From a checkpoint of a small image embedding model.
Model: 7.01M parameters, 48-pixel images, arch mlp_mixer, norm layernorm, activation gelu_tanh, patch size [4, 4], layers 8, width 256.
Data: 145000 training examples, 9.7 epochs.
Rows from block 5 of a small image embedding model, named by matrix and row number. Rows with one number belong to one neuron. Each number is 200 + 30 x the weight over its row's rms, rounded and kept within 0 to 999. All counts start at 0.
Before each neuron's rows are labels from the 100 images, of 14976, where the neuron reaches its highest value: "top examples" is what is common among them. Only what is clearly more common there than usual is listed. The data: rendered dice on a table. In brackets: how many of the 100.
# fc1: MLP up (model.blocks.5.mlp.fc1.weight, 1536x256), inputs 0-127
# fc2: MLP down (model.blocks.5.mlp.fc2.weight, 256x1536, transposed), outputs 0-127

top examples: total: 8 (61); dice: two (61); three on top (60)
fc1.420,204,187,157,173,183,181,200,181,166,145,208,251,167,256,199,166,205,216,154,217,195,178,259,195,176,157,196,214,200,193,214,165,174,219,195,246,208,239,115,194,244,223,196,238,212,193,198,70,187,190,205,161,218,129,261,208,182,209,239,245,202,163,132,187,156,232,215,188,189,161,177,202,176,196,213,180,155,192,208,183,223,159,186,194,197,235,168,142,178,156,174,205,200,193,218,233,217,232,220,242,213,150,249,212,215,210,194,167,173,189,237,233,201,179,199,239,203,214,206,267,165,244,211,236,123,158,169,178
fc2.420,228,199,192,191,180,185,221,257,219,222,206,173,217,224,168,192,205,172,187,168,216,202,236,170,223,227,227,153,175,176,201,173,169,258,189,255,225,203,186,214,208,206,185,229,202,235,189,292,170,223,214,240,231,261,192,187,192,209,185,267,162,160,213,223,218,188,178,170,183,158,223,252,187,184,196,204,182,199,234,244,215,174,162,160,233,206,168,164,211,238,222,171,177,206,178,225,196,217,187,165,187,182,250,210,229,129,231,217,129,190,128,226,214,211,176,180,202,223,187,209,163,259,200,168,139,232,92,184

top examples: one on top (100); four on top (100); dice: three (90); total: 6 (56)
fc1.655,183,227,150,168,198,157,169,237,219,260,193,223,185,184,183,196,201,163,210,180,184,215,201,190,215,146,259,204,172,186,245,216,233,183,139,154,198,185,247,193,166,205,190,198,155,241,185,267,207,215,216,194,199,220,164,213,209,172,145,139,200,189,255,206,137,202,105,266,178,235,242,220,212,224,209,214,208,187,188,196,236,238,254,192,177,199,174,197,159,157,201,196,189,190,193,218,239,228,183,200,201,173,195,200,205,204,246,226,141,184,186,241,189,211,177,220,207,227,210,257,206,165,208,239,183,179,251,200
fc2.655,208,170,200,230,225,211,197,211,171,173,206,211,178,174,159,253,202,217,209,152,173,213,204,229,182,182,223,206,229,205,183,234,250,153,270,278,191,226,267,231,197,218,220,161,215,180,255,178,232,195,175,254,215,195,173,195,174,193,172,219,208,244,142,203,194,190,243,166,190,205,232,167,202,171,177,173,168,193,162,117,218,107,229,234,244,209,228,193,202,196,250,234,187,144,210,229,195,181,229,260,192,230,208,167,239,140,218,208,239,230,175,187,212,208,196,204,182,202,179,240,191,210,241,184,180,210,210,262

top examples: one on top (100); dice: three (81); three on top (59)
fc1.706,187,183,170,177,155,111,206,172,203,213,162,215,224,192,212,200,161,157,202,202,222,176,182,243,177,214,194,242,184,150,186,213,226,226,172,170,228,242,248,242,197,204,193,179,190,179,257,128,230,147,198,194,225,190,175,168,238,208,220,267,202,189,171,221,188,215,157,221,206,202,237,214,248,216,281,154,124,249,190,207,181,219,218,223,192,198,196,186,207,252,197,206,193,189,188,204,215,237,180,221,216,183,244,292,224,204,232,234,180,143,196,239,277,196,185,200,214,170,241,262,205,145,220,216,249,195,235,184
fc2.706,190,248,245,189,149,217,201,170,221,254,238,147,159,227,242,175,210,246,269,237,180,185,280,203,182,172,163,177,182,234,231,223,164,248,191,178,241,218,156,187,191,159,198,218,205,177,134,130,207,201,201,242,210,185,178,201,204,222,194,243,237,214,118,251,154,167,206,221,246,178,204,198,156,203,180,246,181,232,172,238,194,220,258,193,177,186,210,208,207,262,225,210,189,171,143,180,186,190,206,258,205,220,247,274,208,185,198,201,178,190,175,195,180,189,193,277,204,190,234,219,202,147,237,174,203,211,271,163

top examples: one on top (100); yellow die (36)
fc1.577,231,196,188,184,184,163,198,198,210,240,255,138,156,213,209,250,185,142,235,266,228,183,181,203,215,202,188,202,199,216,176,182,199,236,216,190,202,220,191,236,229,240,220,182,208,186,215,140,203,150,215,175,198,169,188,247,190,212,185,273,191,213,160,272,212,232,181,182,232,225,193,213,202,185,197,169,206,222,199,217,201,268,157,216,138,203,162,225,204,231,106,213,210,147,211,151,139,198,214,225,183,242,234,214,243,194,160,228,171,178,227,200,276,190,191,221,205,159,219,207,209,138,173,261,195,176,233,222
fc2.577,188,246,251,212,144,215,214,194,182,237,230,184,172,198,209,158,160,252,255,222,175,168,254,184,191,154,169,216,167,241,219,226,125,232,195,176,222,231,164,210,217,158,174,207,206,180,147,166,197,208,184,247,215,197,135,218,223,204,166,230,194,231,143,262,148,158,211,228,263,164,237,228,186,193,170,252,179,241,180,220,201,184,251,168,177,200,203,209,197,273,195,198,173,184,171,196,182,146,216,251,191,208,272,277,211,199,239,218,164,223,172,204,168,191,201,260,189,182,236,228,195,150,224,176,199,220,304,149

top examples: total: 8 (55)
fc1.603,219,176,203,168,189,153,176,281,198,191,178,190,246,220,222,194,201,243,235,165,240,183,217,229,179,234,207,116,173,191,190,159,204,229,239,152,191,229,143,181,199,182,207,227,145,199,195,174,162,211,185,256,172,261,215,253,224,200,213,188,213,232,196,202,187,161,229,179,213,211,173,236,195,213,186,181,217,226,197,268,233,213,195,190,237,206,237,163,141,218,256,178,198,268,245,246,193,244,253,208,227,209,201,181,153,194,189,144,115,178,183,232,201,173,218,219,199,246,219,240,185,217,205,217,175,232,210,246
fc2.603,179,151,232,158,233,216,143,193,216,217,250,219,261,223,207,215,199,235,219,209,263,232,222,223,177,198,213,192,185,218,213,186,218,228,226,221,173,196,279,164,225,210,211,227,213,226,166,229,193,199,203,216,197,209,208,195,186,173,223,197,208,226,152,162,201,150,220,197,178,203,158,183,219,173,164,147,223,225,209,224,188,214,184,216,224,228,251,249,215,181,167,165,196,244,242,193,193,156,151,188,228,263,168,187,195,221,162,136,225,253,188,217,221,237,226,186,191,228,171,137,189,237,253,177,273,150,216,161

top examples: one on top (100); dice: three (95); white die (34)
fc1.196,245,192,195,180,157,131,191,177,159,231,192,147,125,260,192,243,152,165,221,212,161,219,164,212,148,200,186,160,172,156,186,235,213,197,230,216,178,234,220,189,190,216,186,182,164,186,227,170,259,153,229,185,184,153,199,234,224,157,187,211,223,201,192,209,198,210,202,195,173,196,174,236,218,227,193,220,207,197,209,197,218,236,197,192,173,150,236,170,232,227,174,225,246,151,184,138,162,246,183,262,213,281,233,179,184,192,217,194,154,133,235,193,276,213,256,215,229,187,211,235,215,195,234,244,186,185,230,245
fc2.196,158,261,254,226,187,170,189,172,210,262,250,164,176,176,215,192,212,287,220,216,190,198,231,199,218,161,179,195,214,222,165,211,139,199,166,178,206,233,178,168,202,193,195,184,222,205,172,147,176,203,196,224,204,235,175,157,225,189,187,210,221,217,114,264,214,156,215,180,247,187,246,197,198,210,187,248,198,244,203,198,199,173,211,219,180,202,171,224,163,289,215,214,232,170,163,175,192,198,166,233,214,168,273,291,152,211,201,200,217,193,202,165,201,213,162,241,202,252,199,239,213,148,236,171,221,183,240,162

top examples: five on top (100); dice: three (80)
fc1.108,206,199,145,185,186,155,183,176,224,174,206,187,180,191,246,193,165,246,191,192,195,260,205,232,169,215,226,201,189,184,231,211,247,221,220,163,192,180,229,210,250,240,199,218,208,129,197,214,236,151,210,253,214,177,225,114,183,212,144,229,185,153,169,205,173,194,204,198,217,205,179,166,321,250,267,157,197,221,210,187,241,203,238,234,214,244,192,220,205,194,226,196,222,240,184,199,151,229,178,188,191,223,244,137,191,175,220,224,160,155,185,249,227,227,163,178,216,202,203,187,225,176,177,163,167,162,226,146
fc2.108,216,164,217,193,124,139,218,142,171,222,183,222,174,195,189,193,232,240,186,269,182,182,252,182,183,221,198,211,185,216,163,181,205,227,200,233,184,171,214,197,178,187,173,139,167,184,138,170,162,268,251,202,202,179,194,206,150,225,212,201,171,167,198,177,140,181,218,183,237,177,242,213,136,212,211,207,215,223,215,169,217,193,196,210,175,222,124,227,206,208,201,204,212,184,239,189,174,208,231,213,181,178,280,236,202,159,150,201,192,178,203,190,173,168,134,197,185,238,180,198,268,220,180,208,207,203,193,141

top examples: one on top (99); total: 1 (67); dice: one (67)
fc1.694,194,185,221,214,174,215,190,238,199,207,190,119,197,188,225,134,192,173,167,163,203,222,176,222,198,198,194,212,222,135,195,185,268,211,167,185,183,162,277,219,205,225,230,186,249,170,221,210,191,124,207,178,197,237,157,191,204,188,205,257,222,190,194,169,242,217,192,180,196,208,241,210,178,173,217,184,251,187,211,241,215,170,188,219,182,226,207,230,189,240,155,187,192,238,252,213,228,179,217,184,220,130,194,164,186,173,210,179,256,273,218,240,160,201,187,164,220,153,179,155,237,144,248,222,270,212,138,243
fc2.694,245,162,151,239,203,141,179,218,159,227,197,185,213,214,188,224,161,239,207,255,196,178,220,219,133,215,204,249,134,213,195,209,213,190,181,183,205,197,166,176,170,166,178,174,185,166,180,255,260,224,246,205,199,217,198,148,231,218,168,250,176,225,141,186,203,171,192,143,218,208,159,201,173,182,220,210,161,246,208,214,241,184,149,248,244,192,193,180,205,212,275,212,196,235,252,236,175,242,174,280,205,221,291,208,240,200,227,148,233,210,178,181,228,238,203,214,187,229,170,243,214,99,223,214,216,214,202,211

top examples: one on top (100); four on top (100); dice: three (75); total: 6 (43)
fc1.366,191,283,129,194,208,208,133,202,179,228,192,150,236,259,166,193,225,226,267,193,193,216,171,215,143,193,184,184,195,185,223,216,164,199,231,142,185,209,275,176,200,224,205,215,246,237,152,209,197,135,186,208,207,213,238,176,191,196,171,142,184,192,235,191,205,213,192,189,159,194,254,198,173,209,177,170,238,225,224,184,221,198,169,193,204,203,230,212,174,181,215,211,258,163,159,183,196,216,199,138,191,215,269,210,205,175,197,183,161,215,246,221,163,204,207,239,190,268,188,255,187,193,210,173,214,197,207,235
fc2.366,219,226,227,216,195,244,155,235,223,168,176,176,169,203,217,204,206,211,215,178,234,210,178,169,197,189,227,224,217,229,203,162,235,180,205,200,179,178,240,251,212,221,176,204,183,179,281,198,222,194,231,226,189,239,176,231,215,215,201,258,191,200,203,219,240,213,169,170,296,216,200,202,230,204,239,246,198,190,197,126,202,172,217,213,220,241,206,238,252,194,218,201,211,103,221,249,242,222,222,213,195,180,202,180,208,219,193,161,149,180,200,214,231,237,232,203,166,218,177,221,226,169,218,166,191,168,198,213

top examples: one on top (76); six on top (70); total: 7 (70); dice: two (70)
fc1.328,174,159,181,188,202,247,186,218,183,171,193,211,223,192,241,183,209,216,178,197,228,171,207,206,170,180,201,202,131,212,214,211,248,209,165,175,209,177,218,227,230,229,207,194,178,219,186,246,179,215,198,144,172,256,203,179,240,181,216,306,221,220,94,141,215,216,239,188,212,214,185,185,209,196,199,198,220,202,196,198,217,195,207,200,201,230,215,180,194,235,200,168,187,224,219,218,197,185,219,161,223,191,236,146,197,188,232,189,212,240,162,175,157,199,192,244,245,160,208,149,144,122,238,218,299,222,119,215
fc2.328,211,286,153,183,205,197,222,219,170,225,206,144,155,227,193,226,150,173,203,201,245,205,205,220,188,210,188,206,209,154,155,184,173,277,191,222,203,175,251,204,206,193,217,192,191,182,200,254,186,208,189,227,203,235,198,219,162,168,202,281,189,213,138,161,227,200,190,151,184,203,202,219,209,178,195,197,190,197,225,231,199,206,199,178,210,182,170,199,183,235,224,219,223,197,191,206,226,254,199,260,177,222,221,209,253,205,229,239,226,201,179,194,248,221,186,192,179,208,179,137,207,113,188,188,210,205,195,176

top examples: total: 8 (75); dice: two (75); three on top (73); five on top (73)
fc1.142,180,165,197,231,115,130,179,193,203,159,217,241,189,197,216,166,200,202,138,208,190,202,232,244,155,186,191,78,222,183,211,203,211,237,178,226,164,219,134,200,202,239,222,180,204,232,171,160,204,193,227,160,212,169,161,199,154,207,202,202,186,177,259,188,161,206,251,251,168,206,199,152,203,228,207,210,173,203,180,207,201,162,199,212,227,194,180,219,157,218,219,194,206,260,215,201,191,187,180,209,215,123,217,239,173,263,210,220,128,158,186,216,252,215,198,220,201,195,254,271,154,262,180,237,164,187,150,214
fc2.142,225,202,236,166,215,264,195,231,175,210,227,157,167,214,165,273,202,178,209,232,260,205,209,201,209,215,227,148,190,184,225,206,168,284,234,199,174,236,151,222,211,220,191,190,215,225,211,198,221,186,221,203,173,251,208,164,195,177,158,295,182,184,223,196,186,194,174,199,266,206,215,259,116,192,205,216,170,255,198,250,239,161,193,157,245,205,190,206,205,206,210,181,158,241,201,188,207,214,229,151,162,219,221,206,208,179,182,210,187,186,197,187,238,229,172,289,199,233,198,263,202,182,245,209,166,218,140,182

top examples: total: 8 (59)
fc1.140,215,173,193,204,158,195,160,206,190,218,247,191,184,270,227,161,222,220,179,219,249,268,188,213,149,210,204,120,182,223,208,222,157,220,210,172,222,190,153,195,224,215,192,186,148,165,244,149,208,226,234,275,191,184,178,224,175,211,175,214,209,230,166,203,178,204,229,184,218,160,138,220,256,239,216,184,194,218,206,252,210,173,188,186,172,162,226,179,218,216,237,231,181,195,159,211,202,203,193,191,196,209,246,161,226,195,177,231,161,190,201,185,181,229,155,237,210,233,187,235,219,244,225,192,131,182,191,174
fc2.140,167,214,253,223,156,182,163,187,194,203,197,238,190,219,216,167,201,243,215,271,209,190,209,237,155,201,148,222,191,224,171,230,229,221,247,176,178,166,228,183,183,173,136,112,172,212,176,172,182,239,218,259,196,210,173,224,130,204,206,162,194,185,176,214,193,157,197,175,188,215,189,183,147,228,174,230,265,260,209,171,177,201,181,225,211,223,205,207,171,251,197,194,207,223,197,182,198,189,177,146,242,187,187,229,157,217,167,158,219,165,235,167,231,198,145,209,175,210,162,144,225,211,154,201,234,209,212,188